Rows from block 4, named by matrix and row number. Rows with one number belong to one channel. Each number is 500 + 50 x the weight over its row's rms, rounded and kept within 0 to 999. All counts start at 0. Numbers have three digits each.
# convs0: first 3x3 conv (model.enc.2.0.convs.0.weight, 96x96x3x3), inputs 0-9, a 3x3 kernel for each
# convs1: second 3x3 conv (model.enc.2.0.convs.1.weight, 96x96x3x3, transposed), outputs 0-9, a 3x3 kernel for each
convs0.18:526605433530511519514474416494381529413486504508511519487512483443528378507513589522511462554470483469464451487515463475537518503475431496469493522454495490477422427492483512488559516550396508477513488509526512546519562512458634515518458507663478528510399553505458473555
convs0.19:515433515510514535496560494465551653552538635511480578503503445466431475470519507527506530565498448541525460480597525560566445565445489493480460471526515524543474383503540494514574469587466455515478514607422474585479539472546479473521497501548564421468432493417523389411
convs0.20:495462479507539499505561498422498501476579531484485453596459372461580506392521538530540493548497528477478518483568507444541479555476542496550482576503387490414487460436486500495448456469565541572522530563454516555500543451456526533509431536663507445558462444558514661476
convs0.21:532597540543522542516407418494414483550512500403569484515460559409542497493539464469478582531624572595525458421504520561416434493534493482448543484552500511590534455475492484444567522465541521541478591501478548497482449456448495541435527480493471525468473450543462538497
convs0.22:511444497417517515462525443458496556558572497428429469443515490448503594493491412440562458521556481568465447526405494536493552544519442508396405458552555449588405435417509570470482454585526524518483531501478543471494482614521437540466553544488438495556476503476494517387
convs0.23:489513450520574473430589447488495532532554496461606514473482466590450449470558489511531510563407508498517498482552435505550554507497572478488458468461485494564545548503539541508507493464606504415536549514506475471535545450483550460568514444440521461554473471529461495439
convs0.24:495584611365535472484460467530548470432532498500484533510381627532492456489522541537432493425461466485517508565477549516478393469489525522469610547504456459584471495504491552566506549509463463413479465475482495476489547431479536447469441476478506443359504514586507449494
convs0.25:417424506368497526545581518533574558500540563473570532475486475533437480481433514520499512475560613515578529421438457492476499506464620503434543425565455491560436481397486422539360504483515453545548552483502430529487451487441537531535478560481483510549499496526434499476
convs0.26:566452642617447584542488488496627594501561631536432558497542474551453468512504478534470489502473506458539488478506420463520505579426574550530438496563496510519514467502465518505571534610537516454457497523544525552529470430487453520459518570531453487487398485544376546438
convs0.27:468455455492627425487522417471465562514547518461516585450473456545501435496581553555488497594454478544447524410458445419455524433522580520431467527521501546425466487528461498483435534482499464508562551513578486589481488526549446576559504551518497404458437502450510548432
convs0.28:523505449424498556462574507564462548530460559494507513496539500433569484500472448521546494518427595473516573371478596452455446526504556445458489420472500512506436498551451565517524424477455491527571470427494498528610518550513448476459542517524511530518502524451491445536
convs0.29:589541506440502487533557457506516580513494474516446470439562590461414466408410455502457508445459468433508490577423412477571486489444495474548494494468457535476408459563564449538492470527470531525503355501500529526535480468458450468465446487515484528536467492491541455451
convs0.30:530549528503589459427435557582560461521535540526494494515575474627549508450492418455435499558508432491537522475410461431514552564501506482482536452547574498535433504476432536415514593443585496513496544519551498456495459423542497505436513522509511461506410429417486507489
convs0.31:496566405522493533493502499517421443527518518444487494445483473448500438560419502546496564482513470457468526472554439556489494628402529476502479653473435474431520450474569568482544461512529480609460520479513500521601458480446558607429499506565542545405513576534478487501
convs0.32:520561423503593533435512565576581637542526507539548463495452569513547457520476514436478468480545470547537603528439515438474588455559560446416388468581453435455518481438421446501435441553509476471541458459547437449530501527460504508565534526365506516508488630417565530494
convs0.33:490523415536450521464499477413553456533536624392477455449548369515406532403490681491494486457484600433561501377489554497482524436540466513520537470592349480526500567520533463627495603520386513611509543436528473588548508417589451554435500434477617413481567417452514463606
convs0.34:452558463528466569513507581437431594474564427523518482532481515488489498437523517609569429513496565483483537498477514479522429478580552614446563456530567466523446516533482551493498510499498485542566449512567463526526456481495594483437434401557515521439432515595478433459
convs0.35:509520474401640449510453435507547568541590554461447458538483507520522480531537380445488456464455492543523452433452470426512421444563463471571492449411538544446404532510580491489459463599419467525526449510442530544473502450466541516528504489522494495504463575547502426451
convs0.36:474501489508482473479488555508465583415444480469483522557491477544531522501480460450496487529436477508506452609460455507505449459541455583607468497505445477455547433466597514537506482490451455455601452491478436540488511492517471447497459546449458561543481511432488464546
convs0.37:588419606465409515587534476448486544539478556486460420496518506581493459456512544544346427460536523443476507525443516558441463535521575575423440449574535393578577560488547515546491460540503495560489512571403489484483502607415519530550533519511524530486507558519503491438
convs0.38:519482468469519484488485573525518578534539442524550468506477452502430536568445411495516475558491415522467502497521457519580489464610515508529478565491480558480378500493472528574544512500507566470595513518537494508506502475481592410494453426496560504469464466513541546472
convs0.39:494546567589537546499445576520558493546537508432561514598419535515518451441614519504496496506523494426490489536511504567472508455550471393487518502436542510478515531458514546484579481492444566596527462550306512394605545411549522465529499497502479461400481483524489475488
convs0.40:490495479434567519493480472551530554505475425496465432520462488506429472328512473526484544575465547538478492466505465475540532447580468526534533504472484456544539487499496509536466491532444464499592488506436493494500498473488533527439643411573518408534541538496600511579
convs0.41:423518485450509522449479479564621430417445462512461419460487545564522461599435401532625461510467524487444502454457568567475438568501444497516484493543586510398551523522515464504510512488426567474575511529379518564537454474486483486534505535508554451486470484540479478428
convs0.42:540566611408475513561475456529497476535545598506536537476527609434522569483436455492488524459525519538458462460465462458459507503556526452462525500370581561489471499529484468491527474511522512572463487446504513451581612477569492476582533545401513520542545596531545522466
convs0.43:476494510538606490514518511490516435495497515519524466439499493483590486536526407448431501573546469650492417485345538477480492535501415530478536565497493421513491562593425529499446547583518494516391531447375553465395548482493478478493518491511513560509564478504480454577
convs0.44:501538472408473479490532589446503492564496475454559508480454444512530508489407587472473580418480610437518568416552515519484595451556459478535534575501516536450453564497479550512459404433543521491506545574436576467460452534477498533479501431496423451513501557562530482456
convs0.45:521472537602516463539521468487562507535549524513546432541401430487545510529579525484420471409518575547444454465576493597507494524499519590511528525519542483492561413522510530499541498555548487520614490531527577554465451443548522526494391496506482475492505527591588577402
convs0.46:573452482480568514490586469538603568500551575560503553422518513487467460516540440608599501502597595536454452437412547561425564520518517500463565421554485500465439502401540513471498564481500493498449457472516494565532400420425474540434460473387560512463495526481444488497
convs0.47:512528489427450471503471513575496491513484617460529472565491416442529581508417553458474466505595473440465549549480472540571577481461530446418424562548449463474541502406410511559508462455491551530504463422475503471494466493466468601526451497435503522536442523524538598525
convs0.48:535425447493483470579477552523533510499562519457516533497495548453567556515523336456470503488474408482486556567442433483574478450513488523519424443509515493525547505588548431556557457511509543471448555475395515460517486466552471511543539460461493480576514535531535526552
convs0.49:487500576500436425526428419479549525443509499575571481549516564473568489462504412500534552536459492451524446547515563596475507469447594573510482449423495547433467611506530482435578479529421534488467525520484473514505524542543517502568566542426543524466397548616475468496
convs0.50:413554431533609459531429527608548496492553547440453470491499512506470432559506544507468533499475431484558443412454503536577542491422602466522533432431505546438523567553526481549488528472451552525526522547477571564491498485578521563522487528450479513456519561478480401475
convs0.51:490523501490451477431433440466562442547451616576471481442518462496506590436535491519509525475534539534465553539464542530443494540487522541517475531442447456569527445519452557425475542491533576537563467570631415618592455443502445481485432535533509529500473514536525568530
convs0.52:448536593382597635494427518514470530486487391512532590565521546507482463538468581507504497550526471473512536535450570495456528476489491514464456411476492530531484481438514473445522432560433505623410511556485400392522461489524481607535520563436500426413501485463517596533
convs0.53:591470536444492546495518415506511487506573510533497545591422575522460498446568522543466519526548483540430513562629508508436554530483614485496598443487552490454561469509598489508440522525546534473461531528494523515469550468487524564459498445483564581373425448549413505493
convs0.54:582589527442474494477508550578627584580530610437607523567517592596549465511556415475569489471523496544526506466478512424472542580413558483455412460490518460519483411432514497637485597497496544674523510570393591511522547490510563580431559503623449517569537460481522520399
convs0.55:533541510444387418461540467486454424537492534492531513607557489527419483481531573564435411627477529514484511592618503463512484510447427460420480438538543533533499555489577490509552556539510585461423576566462523591509455445561490529459445473408450482533480514475550540563
convs0.56:382458539474469486486485522478484559615609506573517525485417538406486617432611489447520568401521498502516442482426552489403535567422501495445481522520583468484649477483503507559494496564473423508496476582566514520518603554441448587575452469553470478530527542464541511465
convs0.57:494456504447429488480539461528460544516505488431449532473517510554448493617463556484576505419545515510474477478491532556583510413454496588441531431524446340592522504496473530527518531517484448561558501488568526466507487561450530454577574457475451560453373415584501466419
convs0.58:592531374513529520495434387594554459514446457543490479451468520423512483593494507463520497549535484489482507564504488525487562610483440471525471501437526426494489497443517481509481461526413442493445497495494474615418425491538535498518496497544510551536516407519367572582
convs0.59:504490495502523556510468489461473482513524458497472454439517548498379455596516524492578419553463459532556524495505640549518431542565470551487495589563473418509697471504494462441457469588465465454513456516510501516491561516502457507545583541552525509387473487602565541471
convs0.60:431545462545428537546538444534530348569462486457442583477444469415600512507509537449452521541435418494457491454474502385518614406482413392492538467543455525572486567593509527540492478519613461547546481516510503509531518537396344473580468565474507589531449548502528541450
convs0.61:517461585454520427514537400547510515520490517495494556488530494518491570411549387475549560472551487518427409631516521434539523464445533423530490501423566582458513493531484566534557559518518519564434460491514460530506565454473445604439518489502499444518483454380479492463
convs0.62:478468499470488469558481538429344460437395506537560569496450480469408451486471517577502560524306578535396441531593547518545484506473458449567522503436434466462520483497504475482442501457436484475546443466472452458551519448511521462485534461461467526456459525494518544598
convs0.63:452614501595482593540537627455489529499488514571490533489506488483452371466429461470520571453478436515533453543556451566525452478440575583545532471516461524397399533496483502564495461427462397537429588517505479501402536491384455451486475475520429471531425487500417560478
convs0.64:523489547432493540444508444615564568545504520485487448448528455507505436442514614479563402430399514585409544476449493456444537486500534522447492457374523524618401537426585532538469578489502536558560658486496528496507479528474550502497454457471434536477420516551473501463
convs0.65:447525507461566514528498405439469385425435362484568422505549469524465506477505476474521521499456446494480504560538471430539557577502363438516511515547514508474530494487425487477471484486486464515505510458542533496427456506523536471499548504512477444437472488494466470542
convs0.66:494523544496499509493528491587556519522518462461476535459613413440453471491493467492509482470433421519518570545545461463431521408355477429508525544390452529500428485526402473502497617523475447515456449448489496530543518622577455475437507472431447542422520483503484433547
convs0.67:523530532517470467530634477435530406505510463467570481492496508560460549537399454558616502572488503519514473536558432528479526487598447441462574536484434564453555498516471497543517501546459531476471503525383616546368478506445516504510459527504494501485512477502502486531
convs0.68:433599516615531554446607482514599404417543460434585444482398510512505429480552542425433429510534517593446583489523576557446471424469442596431499468488391476494464459520548431511548479555427533434448553535449564494522505472464506488495498519478436417485454486553517465467
convs0.69:455514396513489594542498450470519541499611513465505481501479521503515416539455598489448592456436449527463456480541571476492467494499459571617552441618407596484488522477496548526523505551503514563540472515492470506486561454502445555520498632509495523457444499583401527434
convs0.70:541562601513520573409493530438491574441478494504443487502516574553422553459497466484453458523607544503409577516572585478473397442524441540589576547496429359505495598466467465487478549563560487471478591527479486549496563552423500430545524430538574457483501465503576463628
convs0.71:481514481498546545458584430485481498511537506516521529512430476557488593437532636558452453361577555512448579469567549565564411580427463572536476486484508489425465455449541461507467493491532477461510527578489470544532540500495579564567515570568468496459430499636458493497
convs0.72:478501481525477542505494536540539472510527497519539552478506549493505580508521529502459566556485511498593443506553487570522469459497496645558416430484563509507443524462471597485526565545504534520532499537537489526496580530563406469644493502426492463555529503457450524438
convs0.73:588422559507546431450607474537419431435456480461522522548568545444539580498572530552466602505531422402489405539461590531485495431418411488470476476448474566563490412563424449506553482563482518587505567571487570483493467567527536471539465504477526520584462545473498419443
convs0.74:506495591538425525570454509477514443546506576478550511480569490455502555458561637523524483466404484460503435554513476471506424469532544404561552567472467554485562577483480470471479537500544457542519549618516532451546626462524394537597437533477550498512400566592563495439
convs0.75:466486439479461400611535472522545453475477564424547479435492535496455458430563500529530455521552527477604476426434435431525495616471590539525572451478562474500528505424478522409505476513490451552412483572497488517565555527556488516539491515603509480538575505571552463507
convs0.76:492537560527495458478600524557469575506531516502464512539546435511577462530510487592573538514518520494476473453527497412562553449559524431507518617543462507451506554492567467547521446504509505623449492630542474583527513441533471509488476487438547553480497524496482528503
convs0.77:458479514465508436506489468490493513527461511482562557519506580517536396580497477479515536565483448524602520457492588584444426560503547524417489475495504493532567482540513499474554535459532500490486538492533533501508493455480420536512493494383552503450522477459469480558
convs0.78:509481477502482580442470440431489490463531535475579560380547440641437476482480465531509520507576500528486460420496469505513542361598511417495502533505474519536460447481572537473522548517473520484410476509502497562501509488473488505453465466438491631510503569566561551554
convs0.79:458400494467434490479510479462431434568577522475478513445421515482532512464384546536468454550559549526550509406431489494471563550520583496520469604497572573458502481459442481420516477480509511404450511538505486535485506468519483546511614531507448441498496557556415431499
convs0.80:588548452442547473514553524477491506535574511468535402574456529513508554452529517544508470482467541558457452579544467552437414486566508499494534440452577465464540501519619511478493489510497494506427521537537478533549546527506501435499565466430511528482484460540537526444
convs0.81:357568438519476566511498528508506429512543520442472515531455552595496502563397603527489530449443526446461419481528484535527468509541474534527567471479523555530541540456507512579507471576497423524499470431543562523438460391516514551416509514498496402407387537434379475507
convs0.82:512472523575518558523589590461488482453507459528545538615606564611495555474484508639487482506474513482408491465568390505531505463550528534441513414516489463512582449489505493542530504401515483489535490450542524546525635477563562544505541544489518476488444514444422489468
convs0.83:455380504523459558492554505562508528496531473459566448514474526486538591492381488525447447500422447517496515498522554473461485475533535596558508494502507441488438532565519534504461505437472490500500505525413557477500529525435584437409507506485425468507548543500468505522
convs0.84:476483512546470494533527558459603352539458511517462577380554556576420480503531426497581468499499481560519456464495465545380503482558509500471444453441557476476479354470596538559451554519625499560534499531513525500421416431518522545518521568567417497564456521441489526539
convs0.85:416562487520478582469466571548439546515580486439511465475555515576472477507548563428533471470495453613403486492430520543489489509488469633464513451506539463600563489498501540572476617436516487468413626472450523488437459564504521452508483501507464503477562493442467572476
convs0.86:527508547499507479582480500497616534558562602501582458445590489461506500607450546488523476448528448535491538519513488428472608613457400447544479460477589574573375564576474434494527494559547367510480424548510486511528465453451558582502396480517529554558495485455494496442
convs0.87:421474631560444492424530551522565509596582581498496588589477394552579494557454467520515478588445508535476428470505464483518489559494520436555485442469555516461511471596454505502565489530522520552421460611528495516508499528567528376469544562523519477474541534462528485532
convs0.88:495433586501506564443437553539541511538462508508550478527552563522473464509451596421506499446478439588495606482398491525522585593495404615473464448467451485466536514557435513502516501506558518526500489558508426558524438455448508520518481394558462454495440465504564500557
convs0.89:493555438479538468517550421609552444487486486561553451548465515562422449536478535423492438500558497460541463542477466573445481368506503493564527464558517480463534452539468456442488566523473541519506510433498511522519478430495482409452543532548531546499472498432561457494
convs0.90:501448522443519426523537476519578587499544476463504443513418456454553576420423424486538422562531551445469525521478534539477513441628497567425431495469516499501480543590504522588448508495530571566477574474472520532547459419466517545581542459510456470465472488451498432481
convs1.18:584498500406573521490487493524526472546460491531501446464493607618474494550545442459529535548508454456583488653506439584456509555544530472589612469510488504521478518509472487534526504467594509505567476524454543533439424485580450499545545478543487515548504411539470496439
convs1.19:618525498578540556579584590508453504485470526513491469409465492509524524502535533579471574538526475503537473457482462539474472508537535542493541537545563529560577498501508490528452553496463559508557573511541573515544579530502493549519565500496505432423529440412527457478
convs1.20:500438434448493477465496544539443557537405519459483483597521517575494563595566542537536478478491408488544479448447398540523522521470603500476678489474486531549400492533431536447536513527524414523455466528505520455510484507525426526454442499520491542464448480515538458530
convs1.21:506489496497469460493522448482524499513491445444412385533511547539519440516468487576571493505433548478465535503498595494585603521522454455401413526497479508528635506451549481448536502528494419599570444536521543493554449472495509439549520565544480537485473608497354534448
convs1.22:564558556460558489496466531471545558563521466500498555507537522364472513455424522611617420459433517429496543518422520437561558524617451580542571461433606585583489444476489560522444455528504551475461532467544483518526439505534501472574548448529537494485488520502435462507
convs1.23:499531574508522513488575502473444448496511484499533575513468415542502479517434606554505535542518513437489491531456412431521561569469553528401489633482588584478463543476486509470449485463513441528537454535492538541448505561472485483509507495614485561519506412511537515502
convs1.24:543539410510553577480485420495453483494397572540552502443394494495476514428532547514442568491484499481428539457544587526496455463479469624449492530511506393486508466531488538466488426548530501535493475481519543494460534454476510489519455489489568489535496553481627517517
convs1.25:460509489424587543559511496518532486551517481483455477510474483515558579551464580479519588446444583581547559532489445542502461471486586533564463524508501530562538578606519509504590499526571571507446455580504491532508549519545461510390444382517555473603488466506423503427
convs1.26:559443417530492430431477421509540507404406471456512429528557496539543517394468437473503565492555627398464600522551498546480395472486515391511535537460489483457496518522481471503546558475473473515525479458504461493462520444485494504534504556538577511509417550532438483493
convs1.27:473564435523561581480516515501534443485477471523507519527458576671527674599461452534386374569449429551490500433501526541522432508440543440563439510557567545511562497519391543485598467495477470500560523555509511536501441532498375450431437449507473437462535429484425576608
convs1.28:560457533471464460552551591432511556556514391450526472511428460430435544478487451444520512542462549483402465473373440488522493420488595571463509528413488437656523479469594510488478529494525473549487446563591556533580525569576439458443424471557460527548528542525402438507
convs1.29:471430475576533515495503456499454519500437489428461554441553461595531659523449551505484573459494565503502533450574443586515380556525514544430494569515545608516501533585497385558473531538526447513479509552538413502476503497405481511526426470485580523519519461474440413524
convs1.30:535567445503419519501384410463500514468452508505463565564413509433581372482476310510444539599475476590500496498547517441539638471459464586455475390401473491489559490508575542520512538614514506548508539528558515518554515497443492465468432503581483482495500594461549586544
convs1.31:432546504472531590500420524545457470465473550506434445506544548568454518492445595421549534511482466533527495536485454509533529523525456461709450572448338507469565476478540546553483474487573508472486535510537510479498411550469565438492468488556436542605533511438375465520
convs1.32:447536545597530639449492420544437468504469519506493461486568487603575515433501526543577548577526573544504420496492475536438535559574520357499501560493571450546416548438541463530505546535544487519533492646471496442448511477478481519511470509412584472606521442461483512478
convs1.33:473492561469553503597529467545471555487515487401505494493388562409600494508488499529538591466441539565524519506496509509499494412410515518442618644517517494449560537507399567500565569515455460429513407488425460550481441559499501483489500505519475451507478463454619463478
convs1.34:484537450491493533468478528491506450597522543525521550508492554520459529543526461450461487508485499536509513363511590524544459542545551640414581430560420549574447541434453478550472452502439490410486489548533538491473483459528499444510496519565571482465351559547576470433
convs1.35:500579492530495533491556472490512503451489549524461473459431380563514519503478501423459329428510512502577575430528503490563524488472596647531456454546493600465516532459469568572470457422494521505448532472590534533513449553532565500435465492438469534425445472494491506462
convs1.36:545436452630422373494538422529469439468548503494494483514463612538599512496468436458518516465510464532500360521459561512492612521432608524539501526490451467530535520528516461481537502490523478507457541584523510494506449444547467448514471467479530556537473446451460514622
convs1.37:463475414556587549512542526489535500437551531525514473427581517581525574508559534489532467465487530481538499351503464528551393577556439386482461502473437648386463488578514496535535519481397527507525486570497517552527500468498492471493533422499437508489436569556522462472
convs1.38:558439535514475447520510502485475400536478453505481491476452460484418592499453589523470670437573536540493486643502583635482442510503524432481598553515498489561463575467486502528484512518547535470487578520476513446540478497592562479515486451515490543443442525556498462464
convs1.39:445534485549540475516484497527441523490526469573563494448472553559484472510447601491495485475513500473404513529467591559438488401613495559428642504621415487623416504536502493505524513554481441569450476495527482534515465446477470530578505463443489502482521461578535475469
convs1.40:557514569498508450480502515530477567582498484531440494497509597480566476492455476539471621415466504451434556466486604472460556461575436470495581525469529503496564495512442492388444493499526464478456569530428526435491584513498454480487555443503440471524497457414530524528
convs1.41:486416552406509499486503467552571447478567537544566463477526519483550482530446486430586514471598437569456455521549475545452526512513609430536515475569469542609401448469457478499540462523485490518377586511523607569511494446376537492490420567553525504597532477468483519480
convs1.42:549532485545443479457484424527515555497455522534511470592576490406544528505503567615497400438495500471518485516443549433453533523515516692564401390615633486519573469541543478547569582524463483582465534546542531417531524478438509491502582483465526485442462418471503490528
convs1.43:461524505472513491410558507454480550539472594459492583492388497531443447476443586532536496505477482506502513517431513406418441559392541426504564473568429482549515444470506509572489438483477464522523472503473492600507444518447450416439488471399524519450535541441424455464
convs1.44:439516517547470538476442489512543550505511430567548545444486537464503471491451406525522476477472604470559478542494562480461452588342423593447523459555474504427486503589507580473538468492565540515531479594481396525435452575515453456420480416429515478467448452413390538536
convs1.45:493450504620520471448496560528491527497505434449446503516429492573420471496574481573517531487570546586525528557485514526442469577451412439481560466544528499468488512500476515562511537558537432559511394534527428575567469469649505510579494544501556454495496464467453540442
convs1.46:480485499497493467526551506517520512538522486532454583469505516525531472553512543505455450512412408468375491501456557460496509440528536493519596480446403547451457519556490449502402460594451464538494466526489475464540607542438500575553467547494491435567480431590504539476
convs1.47:534478602617600502485485508492481435436520476512506531413541441464596558459516426417625531499520555516521467482444486458416473480525529470566561546474421471514585493506563511484464516577465465536495530463459524460487552527473583467440441530456557517465497471591454564430
convs1.48:510496536635518487559578500543481473530424499514434518641471535500440564483488447444543513540522516454522578563537586566402492493501489559464467473481583552595512492508584472475488552497438548519487459555527462617478547571466503517538432492550528519428549388452414506560
convs1.49:508563570549524423549477537569539448479466530555506443575518518506530578533528459556433426510502515478479457424533544597502384622456544587458441525585508577502446583540436423563467475442486507506531483514531534527454543494511442527513528505523540513495393479608469477367
convs1.50:411490433492499446489487527498424427489568531537594552490528492497465483525601483546528556614484560386548454463588448417490441548540641516506436525462567502517538449499521430451525485496466491438491468449465495572486536503618466524510516558499539570466463481510518486486
convs1.51:542539534487532454533461490532531449462529467511557533503396494490614529474540508526427524455476530490520487489488556573462533429519488502514491409495457487480442537597545446536595526455539499554485518554544490474590490517432492418625459496518549418533496515535482455487
convs1.52:505524434388484406527416522516582444542525557482588565511539476605408491495460470476498425533508474562535467513506439491497564532479486451465491413490479489496387497513520502537426407499580525589505517533487557509499552481404483541513514447542530621469568561483542564600
convs1.53:543537488435608476520560487442511464481546466477490461415424524476560503529583458456477487546414445482485527395537572480543416454508503387546506520472501491464527499506448511413530473507496450518455437531512562455505447565526590491525624433466531429533440499626551541397
convs1.54:492519522456557588475583527508493517518621425493501517569420460517606446514564465491431412613463489471497529494417514539499541566525513510464494572416496511428564501570562456488478475512504503528429575516539575474502507515442540476506556482474567464490594419431578503489
convs1.55:504527446552501485560510472495597482442530457585538563469520442444530469527535539484533471532486536509553497529546503423448560525386456504527448539453550344507521551498491483489550453491434542523552443577493523539496438512513493489433476439481486566579605558517594432472
convs1.56:561504504504542411555537565538475501585512451476458481445538491523513530451406417483475557456545529549553442538501390541529330543509427425481504505603604529573417507443513608595425510612476527518444537434487454453502491531540511449530535421486472478444558481575484449468
convs1.57:583526464495558437518507438502553537492542525555536536470594410517543436570494531534508445447438556512467537587562588551479490495539501472465663501529508445551465531445483439491508473414485536501495486539486499484501527447510523628439542493484563473519518598651515599575
convs1.58:489550391438555478484609487510519481526552567537504507492535515511460524527456501508477408489481470508507490426523440477519490429416399451644469400462568472500515569529455523469521520506425550466523418460512469416502436430427470484518520531508493512465491496500551477509
convs1.59:576467451410455382522560527441451487550569498470500543546462393475542494432447424493425523503446451489490494519476486530492410427448466389552663463470460478417378490460480498451499462504522497566506531612505499473491483483487519472508456515435556427442506559594445568536
convs1.60:480502482506536451553410578461523423464521430490553431507611477451476513490523532524515381561427509438584473572437581413480540537492514476535529477454484487550471467476574538443495516498393499519496468552444476457516463475444395494563487468448576531441462451458377531575
convs1.61:480484517476556470438474510453513503511549530471556515541389559400515480457510550586526424538514481499456483515548560516418569509636464485528396494538356539482506499490488446462477504457484552498456497441504413512479448478441517448522546574566646463474607529483439462440
convs1.62:486470524435416533448470534474468407490589546531561477491447499468409482458503429394523462355525524442471504494384523544410488463414506563608432498517480488507561489496513530463525463492459540480465522561465519553362462522450419593497575529439499512529448435540513441577
convs1.63:528454513513565455438512396451487500543531554463494502552526532519477536533491456513561501538581491534533510448571469523550523462414572549561605600468502501415510447467462482463444471450470499508554545479540565480475540503538440470529587534515552481508444537482431440543
convs1.64:509514491397494508406498443429556493545492474554461475418527530450501510531488440492568395401474575457462466508542501420539494577431539617426446373544576556534505477516480552408570554548553503445542447491415433470477495525495527527474461444592465510513502537603528457449
convs1.65:559546486557540527495525530579500528443508503536465482526511623499489456538429411457385462608461499515443462540468456394446480502417467458551521521640481474532569495534482556499497512557566439521533493529535453550494457557476534415533456514469432511484391491452405566408
convs1.66:560556455486527592514542441514515508592558439538564546576532511450544539499468545553563475483477520458426540503536501491523560567514472562563369584576492423537522576524495548512552464461539510517519507489514538503483527496543478555516453444397459478515478444505521498398
convs1.67:456612520447628490497612570526560550471528590492547604562478504490448506476439510461492560472596515493510461492505411517469528490496489523507498497507571422504487495595491473505455517523476496560465462524497472504472575520455443535468504556456465583397463617469500633496
convs1.68:541536506422513530538572543499568546402522616445502554474486505505411583482461489432507530494505533409565482509564539532475394479479523614556455520522531466524378494460479445645508532594517495598561539541543474616451470439480546575403613497501440515495475536425525620503
convs1.69:610491479409482498417490501482524489504496512543508478420531468546432520547524518561523546530649445449563460521445530635520474442377533516511502610362445451526551464448514489586503461537435434518469532528549411546553462511405400466519532459402563519508463509587539480444
convs1.70:535461468518438540573593371553512430465479512480499515446418467480526510498450529487537464542491438545394531577462491543513576481452454515382553499451580522520435525463474515473613475487467483537516462429494535504501421445499513478535520465589504498424520521501516367511
convs1.71:504496474489521489466521554491488510476510487493503477392412541437535408512545447485610614482457541497548511601462396570446426518414568433539524466472505524481456525466524508527585468523603467477613484539516511478451408437458521479416470514580479484568398553544513530431
convs1.72:450559512559508472447530482487446516451551482444498477466501410496479653540425494503426561522530601413605427496563550574339420538476504423515530380581635603521380555487493461493503498455464482511456481465488435551486569516503445468541513438474480550459493583518513529467
convs1.73:428399520614561494514605462500452502550504495507483474517539486523418531499559530400423463505480460539549524485438338496514467505522540487597535394531470519569410525505530479470541510519561505545482498571453423476494528412356466513599574440478430565497430527421434479505
convs1.74:551542466465522492421474499514408522536449514464556507480423504458424463510486534513556580474562526529441486549460557564430394548439489457514600507591471475428515456587437466499493557539461503539507497500473453526498454558551493469520489519476630566369442502682469551491
convs1.75:463453376543540491495537545521469519576416498557478510533505580461546492556573566395472588386557544501485507543551447437549515527545523380528501464474451442538520597523571498594443462551528525489538463469475568480514471599576516554525422473502505480512479506466521484577
convs1.76:518504433513476492445381577497526544515465564479468472506537499477436486473446485456554475574509477475418518480594532476503582429503483565447489534564544422450523509461468483492473497477440480519477457574443455547456514482449488500523481496423487513450547488563482525502
convs1.77:470534498542462576506555440472503569535502481483527459460507498632427501452454495454465448603454449484487540532531350665612545491462618394540363597548519452575574504534509431521520462535512531490566582497490496512547512448479405531509598512566420542566608458433586490450
convs1.78:498579541484505541504477480507487480493480459454429458512613614447533539429482586503460566438435509475494489419612586569450517529515442601471557475568459542467470570469434496518467531505501554471499543469510509459598463500576473472545603503472408442452371392521459422440
convs1.79:505525545479577520514493404486487424493542524436494515509501524426556537394519486600531540491493565497461438471519517567414506409515412573590523504496436490382437418516511449520550556458429535535444524505447457441476467414470536468423470457505532598534611472503490524511
convs1.80:504449498484454520449483509563477528498488467484465493462466573533485505480492418515482477531544529460407411588464547475516425596607537524548525405516532582390423415515559531500502479515536499482462455446544531543443560446511496577416450465544547485546425498538577562387
convs1.81:584605457448540433480358540503488497502472472462439517465536507434554489431441467634496527465521489518517378514562426376528475480467563553399425478518505507462513528500476482470506519566484435544506488467534526448531518481485537417402461546476578538514623466485496536495
convs1.82:488433446481519424500463426493539537513481434427535500452466530556436391493463452465498454441490561533468473496437527512531463506448536426449573475411572478565600494550515508526480506494573546544545514498491581558508587513482579521430535526436472474437535556530622528494
convs1.83:444410515443483514519476491470509506461453454491447505437550466462463477512507575484485506427527522487482563307521556507498536440484503506462465457466522531467515555575496479491512534458468522541528544548532446466493564520458455536419553472482543574473358445513461436532
convs1.84:513496508449505578480542451501481480502548476563488524527493473497582491438506544513452480415563496517496571445492519467659528411557505404551442495474561521529528486511416556452534420540482534514502453491533442499525477471470465481553497518550487424451448512426448406486
convs1.85:464429540459561595465496482449502478507573476484614570551492547376515460457447432554529447503475489511517606518514451452412516483585491435379582504574491474497393449545498481490398502505432517465450507509494474440534550504522450383493429508475499520554561527472489504431
convs1.86:523508373525521462532551493479498570511562479461454478537587534477507512524477481476509379471549539527492475525546277447590498477481503562581444490448541538495542474553504448519597461476490498609464510548414444537529475457437539478530494556487600632569553520488501495451
convs1.87:496411616546569392545530494393531520502523424463494492491465507493349360566510455494506397617501409607488551530535527454563491477476434523487380628457562511584548479554529474529482498506442471563519565503496521550498569525504421475512469469522537479565624501455514487516
convs1.88:478437433489522516526501480523447482447469476467510471417547509470442439518468528621464457525553469444420434524503428375497466436460494500486518568536534486505459455504550490535495385500468496502521513602569532532566480465484534479536485471519536476432514580605476466507
convs1.89:481492577545497498480465531459454493465443531583448427488550601593489553572499427541560570396530519518529469485611498547558489453412635497442495483465471540513518485523514521503518463567526516448442503518507525556516467480612594512494454561520483461451499581566607455470
convs1.90:586467429574482547534496449456422477479465473488522493506493457453412571509486534408505397433482501442537480499388496612504486552532458482498513441414380503496506523547507490517500520465542584526475484519583462513619521499520572471516479559526509532419469437524596477469